A small image classifier, trained from scratch: 24-pixel images, depths [2, 4, 4].
Rows from block 4, named by matrix and row number. Each number is 128 + 24 x the weight over its row's rms, rounded and kept within 0 to 255. All counts start at 0. Numbers have three digits each. After the name is the row's rms in percent of the matrix's.
# convs1: 3x3 conv (model.blocks.4.convs.1.weight, 112x112x3x3), inputs 92-111, a 3x3 kernel for each
convs1.40 088:153094143112086112095130143130148167139120143166123115134153124110125082129128102155134122130129111129153115112117171107139115078130123138165143184141164179157114130122097133149120117127118121095096185139146164159111128119144136157139134170116157150116132135149106180150151120109132124156149152151134119171153124150168107111124121164145105141175108139091117154097124130114139134166115145146100125134106143166137110179132130152163133152125107130132146106136136142147188138117172153157177174156144160174124105118120142093116166120119131118120
convs1.41 094:148155151143140084146080122111117128117108143125185169139147139131114113146115119128114153148128124123099092115039106123104085114111154107124128150129150137152126097149151145160109133114062090100118089121155140130141101098109127103110125046104135095099112075094121043120119120144126128159120105124106147124102134107125120118136119096126140133114132139165149118170161124108123157150120121131161101123077089130147114083070054148070100131123118137112096146061045115102116135122171086185202143135120121139081141139103117070089131138119143131118
convs1.42 097:184111134102122162094121150099078106081096090097115097129157144129152153128152133122125140114106158115149141145114110139156083130129089090096114094108099143127104085112122119107140115123118073043143149079143177127115124112129115086160159150130100120124102056150117160173141092118089119138112151154111079143091136155118131152117123136157137143170129106091112127139108140118138140149127114146092109108101125114137087126103126060175173139134120154107167153152153153096136139149121127138129156146101127132140103114142141089115176122150116091125
convs1.43 103:124134150133127152129156142082073088067102088105136133116122116106121127112130110135131129128145132120133122142169142170178159189185161111088131097110120120114128166138132133134136134110131157102121130117145106111123123128136133139156114140163114159148095105144123122138106084070124119126136147171085114131099132146126150133120123146113132135126112125103107164113129128156132086117178156157154162147157148144128138120143171145155160147146134155145151116138140126130135127107087163107085140125129156157142152141138136151154141155167139155152
convs1.44 099:112177171086153135111165111132127123126125130112124120132140150128140143128146133142106149106103137119140124138145151154109116152151165132098113088127133108095147118130126130111142147137127106106132158078104167165117131148132107134119108092148133148133133124092136108134121118146116107121120154135112123164127105158114164146099138125108133123150149139120115126115122084119116084121135157072112107082094080096115161110154117116122121127126158122125155140152149125142106115113147137132115149136151103118139068097125107119131122097130158131144
convs1.45 102:128135159057076148082087145116162144150152070114096075120151133130165126135126108144128140136106147102108155115130141117176123117127093122108108160088085109118123163092168108114183163179185095086109142074116164093155129158146074127160136091123141158165124091167177120148128073132150097120112053122119087145161110129144092126101125135106111127160137118084117085092124134094084111144129141091101137064103105133117120111112145103066156140146165128113160141114140129129158141117074136121143140123143122034137108076128096077140063068147093090118
convs1.46 096:154134148164107113142128132155123107136133129159167163125149153103117167095122139083147148113140138115154128122115102121169101119176103131110141134138138155127125123164149147181081149145105107128146150149072156137134113169167141122166167153164164150158135150109129163153108123156128131127149119148157128147132131106131143110136138120130149122139160158144141120121041078102141173129147128104095110106111156129152161157134133150125078136161128128120091132140093167139137128117142144123194153151135123127113098109140140130143131115076127129151
convs1.47 099:150122134148135132171153130107156158124107151140165146125125135122145129103115109143149117125166123087088076105114133114128128148163129134176143135121164119133151168143144155171130133091109154123119137124149113158166139144097168174129121121166164136118150137157135075115118165120128152158146175160117134138126132156150165138141129113115121118163139134139123113118112129086114096125152118125152127140106133131148126146081109127081148146148119155174152116125119141144167146099169167143142139173116146120113112099120135130111113119116133133117
convs1.48 100:119150139097114152104093135131084070148119062154136094081066069112112139153135150161127145121123132123125122151142111125162135119111101124125137150121117147149130130148129094103116110100107152137102168122124147111092112119126090148146090094115121132164129100129122113115138112133184137122139117102119102113164140132167140115142131136088148133122102136159134121139153138103106142147122115118128138102125133113133086112136141128100118156153130098123140122102115123119057123115084127085128151166130123110130139106125152139120124141121117071077
convs1.49 105:127133121119139118100116165115121155129107076089030072135156129134128143136144102152179159146127138135153135156114126115095102131095113120127148154142115110064123165156142158123158159176174113113159138117119164128125136126149145117129141149091136161143142096129142149131120152144155123081152093086093106115150153081094111095124124160156075122179117125140121148110109124145145140118098125098107122164148135124111114123149146148161105127149134150125130144142106138144109150102080098087157147127140121134127100113135149089123136124131146145153
convs1.50 096:079131110126118108129144154139138100117151097096081109113103111113112156094109129140087133090120159131145129116113070144109043117104091123156148103139127084105149137093115118095118144153119148205138136187131144117097119108114117152121156163094087077101120078101143132134148164114169142098138136148128150116119141123111132125134166146137142140150132098114124108125118143158125085089079125138139134172159139088036106074082117134164140116116136137120127146132123139148120126094096148102124116075101136103112146135152153133108147132092137139110
convs1.51 100:122107128130069081092099107157140117122141131109113178143151143149158191130136118128152133139129158106148152123133147108101110155171116163126143146147141122102134099123107124142137113127123150134158136139089141158148113174149159131123123144139112174158156127160144156158144102121114100130097113149174149151155148122123142123139132124136114080153160127130129109106041054112139109133115143114122123127150119137121142143167143159127084129152136167127130124139137159136090104137161089092167160148137136129125106118105148140139118132088139164117
convs1.52 101:134129082146144105126136116127147094140098132089142087179142105148130120144089128135108123124148089115104128152144122096145126111132151097136128141172119098151127126115146105123124139113107151128108142132121117129148181112058108145142118106120143147122126147160117101152153142097102133111076135140126142113143135094108118135149125117119113130099097154180118070126132122108094167119117125120149122117137144108139128120158118126124134149125123128128143136119138121113097143130133127143111082125120132198114111154103137127117088117115088121134
convs1.53 091:173150182163110145145117133117121148082162129130123126108111127098133160111111146116130136139102168136132143126128101134167098130134114120120159120140167134134119153153147166157175150132123111133128119139143123170116127144153130132159171148148145133123128115156156145126144115127153126150122132129108119139132142134132141144149144122148130095166173130132148154145115135140152133151135155140128126135124123142073123131088166134140138149141139137123149138130130134129140095113097118110118152143146152129164144142130135133128140140143146160148
convs1.54 094:156172147131151111129097130148153061147120111140162134152094090137130129143130103126098148148161142131146101124167125100122103110119140141128080147181133146157131166113117156146134141135101141126108095097130108157133147126134125153105121127110132118083121152094094074143133117070117111124119137121142149075109094112114121107130135151124106148122121116139145106116123119115073119115163135121141113124108128111142119087138110143120098154129112145151118131150151148145096146146135151166161115144103118155089144149117136146126106113095136161118
convs1.55 107:101094110104142124111097145114147131130166080136038082133127129132109123146117095145105129120033149119157132170116091109148115061118112122143130131170131108058085132159134160125158102153121121098140141110142111105111128115142127107129150135130109130130128106156121165144139071144125083162121082133146107160157103124146102111131155141126118143152140123131139117093103120115138153146094133113095147138128133132079144107082154122158132114124150117100147122134122142177127126175002112034089143111150128127186148079121169140137135132159116138138
convs1.56 095:108142135131107096132150113162156160129127139142095145116129107123141132119137132136136118112153114097146144156108109097168133093183154112148150104143138143119143143130133116150151128167152113140146115176129175111124122138125166164136132137119103107107149169132101126113096124122108150110112145127112145143117149129127139124148151119146138110154102098125172116148134054092126101123134125137148121140151121125046076112159157141157103130138108138176128101139124175177157171147143123130101086156170111164151128169132125142142120133125102142169
convs1.57 097:147129106106132123116144138133091112084038063110081104142136132134129144116145154121150137129134127117117124116063089133108105172157155093058106084059068102066116122126117136098090120081116153163152137125057106060083150155142163133118142106132108164141167138130127081140131146123153142075120140088115133131131116120102110138154133125128128109092135132137119140202064115161128106139148144130109146127138129106162145133144107136110177133144139144147135127113109107130105060094098147115143143123127119131126084120134139118129126103136120130130
convs1.58 095:155138153137102123109096081121151125109136153112173128125152128124132118113104106115132118151130144147093132123096090151157132157127128118142134120140138137153094114135145118114160166130141099117145136091175146116116114132148131127170169160117112115120111103158150156133161146103140133116155115070123122117145141121140123092131136164110126154141137143118146148119095142150051188129122099119129108098109156129134097138114142132113162137120103144099122166121104125112120104124149109140144145141111131135071139149079135113132150117142133145117
convs1.59 108:144104089141116145138121155109138107115102088093104111159095078162151114146103110138124161147138084153139117138128110130149104155170138101134117114121135130104159166142169135107139159160127118118083133126115116127148143086124136131116151112125142116114154164086144138118145143111146141104108069114127114098135148075108092114121109123088089117098124139158102152105115104114129157101103138135142142160175129119071091125130093154140142141113115142136116130135125135139084082133094105105096112120126131108116100105128109081115102098116141154141
convs1.60 100:126128131159115138145126131113149104109141150110168134155130136132138124127120141154143124137130105134133154136151120143126156148086146144165112157175149138171131163143154153127146162176157119140101141130087123102059155104135118135144145155117129106143126111148155146106123147099168145084135151099133142076144143071104095089123089129136078109145117077104080123158091117131138121136126098094123120104120145120082116079081102082077113148136133142136145127130122107116087123152166092152113136099104111100097063099094146140103130127107099067089
convs1.61 103:147165111141135141148125094134146154122133130141115126164150135129096123148119126154133143151074146161145146109105096139165142129148132105125133125134102151128103159121138154113114139139110119076089097136093075099119143099086153141114129146126164116107162150115152176159147127089149136091095125113138130083119137084106104115119124130107154116121107109145121079115135101094122123123142084099125128103114096145089086145111108089161109165110102160111107142144140146130138105127171099096164132143087122152108102149122115118111087122118087128107
convs1.62 100:123150132123131137139144131122130117100093090083035057113108103139147113122146122160126117128157118110122098126106124111099107130138106129106098086024094109096131102106098113126093099087093121114113087173128120134143146100108152177138118155078134109142152173147159157091079059104056139111129131110129122130126161139130144123136141127135157125132147152114130115159186164115122078134114140142148146138176127157073118133156142141157122156110109152171132123147112117143111103127092082000059186161131151090125143122141126126133134149118123129110
convs1.63 097:144115124133118150138167139130123151123160154143165115106115134126107135145123131093107109128107123125123119115092134162132104179178127120109133117128124134087077126171147172192156114118133097127141151135115137094120121165141122107121145165142127152145182152163157141153111141169094120148117116138129123134102100136144143079150138088167138114106113127165150134166121139151138139112170125107098121127102106151153142094096115143149156110132132114118132127125140150130156165164177163174100167145117078112111134098136127141113123103088133117110
convs1.64 098:130062089149139111152119123115134121121126096109143146118151130088123156131133108126152117090111169136145124090096140116138100002107133119124119134144143140147123110137121100165151095113124092138102147080147138126140147143117094131124140096103150153112107097133118067128110154127105115200126147117147193094103083170103140083112099081156124138127103102102125039138129113132093110121154107136138133117115129125169111139109123133111107152162117118129143148124104063118145167106061090143147150141069116121121125143105105087078115061115080102106
convs1.65 102:169131134129120167117138181155158142128143093108123113134067084124145111148155154143085091133140143139143157117143139096123140153075074128156159160128142124141116157075105108152156137152146156136124111132090155122082149116121114188137136148175140121120120165136141113136136120092142121137115098136113137149160122136145139142154144121132143128149132086122125095112147146121112133112126132103138147121126153146084128110152152130123140140127127124170149137161147138190133158145116098138096105140146136119175145140168108144140086128153124102113
convs1.66 105:093103109113149151112127130136120128180118105157112128141125139133108105115119105130127164116092121083122116085099140095111194117156156151131129137121109134138140134125158085115153103145119126090054117115075124146156129133143131127112149144135164133123148121113167162174147149105147124127108121130137112108130120131132123142147088088159123095125142126118121101107135077102129122115105134105142146115117132158138135117137133116164154128142149134128136125155138171138149135118124143103147103092143098138157114141132116098134091130150137155149
convs1.67 096:128161157134144168078137113139141127132144155125157135142127134118116148129118142149116131150104146143123146149124115089086074130134099137101120143112140137114145139141072143168143123142129115150095142087134144101141143155162132147136158130146143159141127139152144154152184149149151101192123079151121106137151086132143082124159145081112153101060089143145140122107139122060162148107086127116097111130076107146126142117117149144095127136157154133146145148147136154084170127130124118168046104089140173109171138084131102125114112108127112073099
convs1.68 098:139132112145105116141135158138134092136120107161095078139126095105121042096128095143133133110129085072099118134100104122109153111109149126137125133156121160155132132139159122136082125096131134076115086112089158149105165104116114098102087090130130113081107065120149077147175139109102098108141099099130095050126112083139109101143122140126102115145115126129153158105186126117096094129140147149148116162124144147127122131143090161134103141075126098081091111079116123134135138151110158135156145148103142166086117122097136131127136141116146131134
convs1.69 098:134124124113117118141114100142125108123060053143044031145131122128142126100132122134126092101130123084121126102087110104084062162149134138088103103059097142110143137108093104130120106136116138144112032107129090106142173144119178174141127141133125141120146185123132138108126140106057108099089112130113134128125133146123117132122130120101132144102123156120139107107145176062099152108096111097099136137155127142103106151160128135148140134138106149179147106137131120125087114134053166064050126132158116099134154135141087109130082106152131132131
convs1.70 102:144128134138163113146130104061155144116115143130156145086124119076119144113135107108084117111124149136131112121147145137130125163151154088147129095144098131149127131159129148097134141154151130134144122158097132173136140142161132131161156149130162133154146126181101130151141129150137177131170146124133112099121134106111151120153128088112113085115131112124165128113127117141158146122128109115131106139120108144142170148128124149155102111123104115083109110125106138156154161119118165146154142141139107151104136156111143136111120104065140150122
convs1.71 100:100074122127133118155136106096113103143143144114162133126140139140145126123132133119097137109152156126125072134073125142103146136159160130106118132156150126150123153164120118158097116076078123118163114120132109112126130124105112131108100092082152111148112134139137106059134111146134122162102124089130108111118138157121173131111107103124138123110113107156120122159138131113101121110083113141146082119121076152120096104125115100100098134120150118154142147171115134122112172115143119156129088037057102139113135174123131094109120138106117133093
convs1.72 095:110073095154142148169108118088141093122137092088125158135150111148119114148138131121125120128123132147150138112147140111122128048099132101080102120114107130147153156162117111128108111141128134127138133110115130105138146157124126104133138136143123147136121089140101097141160134108173138132156122143148106078148120128139141120125096111143104122129065066125150104120115113149104098142125100175129124147130120125134108163120160185122117141125117112099125151139124135138111136143124117121149129027093134121130159154132144091083126076105132123092
convs1.73 102:121115110103133123134121153130096097122137109119072064123137087133152151087136127114169108130164099098147140095100121134136092138085079102089113101132063149059060132163107173117084125167138084122125126158113151114131142110101107109130097171140142127136121122097111184162079081078078181084093102109129123087138166124116121128135145136145138142136129146126117120107135148109147154131141121144163129126153164153102136116106098114168120118140092131143116089149127149119115146144123116101083141097122089126066141117096128137117155153129128107135
convs1.74 110:099131120105112096115126124109085111082060083088075109144155141149130143146124136145109160161139154150147161163131120158144144121114114064082107096096098064096122139129136161157151145153159122119103147131099126127145120120131157119135139123075108127127135141132151126129100119101114113099163116123150124116152118098168111125129131126144132102156152134098123139129142133147172126108121127139137140169140087119090094098110140135149092145145122166144114166150135077095130110064132110064124129133164135153128146160125132119090136153097111150117
convs1.75 097:175120126138158130127084128141122147131110138117133112134150130151149128137140106126125111140130143124143119037075113066057055113126090133132132160141131127129101107140153077129121112130116110099092145126115133108097139119129129127159172128145132144155126093157132144159147139099177163127122106116149126107147135109124113098136122136172102140164097074121120132156120143117143135153101073131117089095108171114119138135079123088115125123127138124109134145121102169139149142154151097096089130120132128117051120111081143058093130051082152079090
convs1.76 095:149151128136151149131106147123117107117102111146148098133138122149130147114138129150159144164107129136122097133145139117179182155172119132097103142075051135133066159112123157084124152117126131105105117083092100097118155145148124118154107080125138121139156124170134143143121141075133111095167118071095087116139131113133081071125131127100115123088111139126142104089134158098103137139124154123091122143106118136120158142139118132110103142136153138110164102128117153115146137084115144123131124097136106093112114079122137094142124124129120094109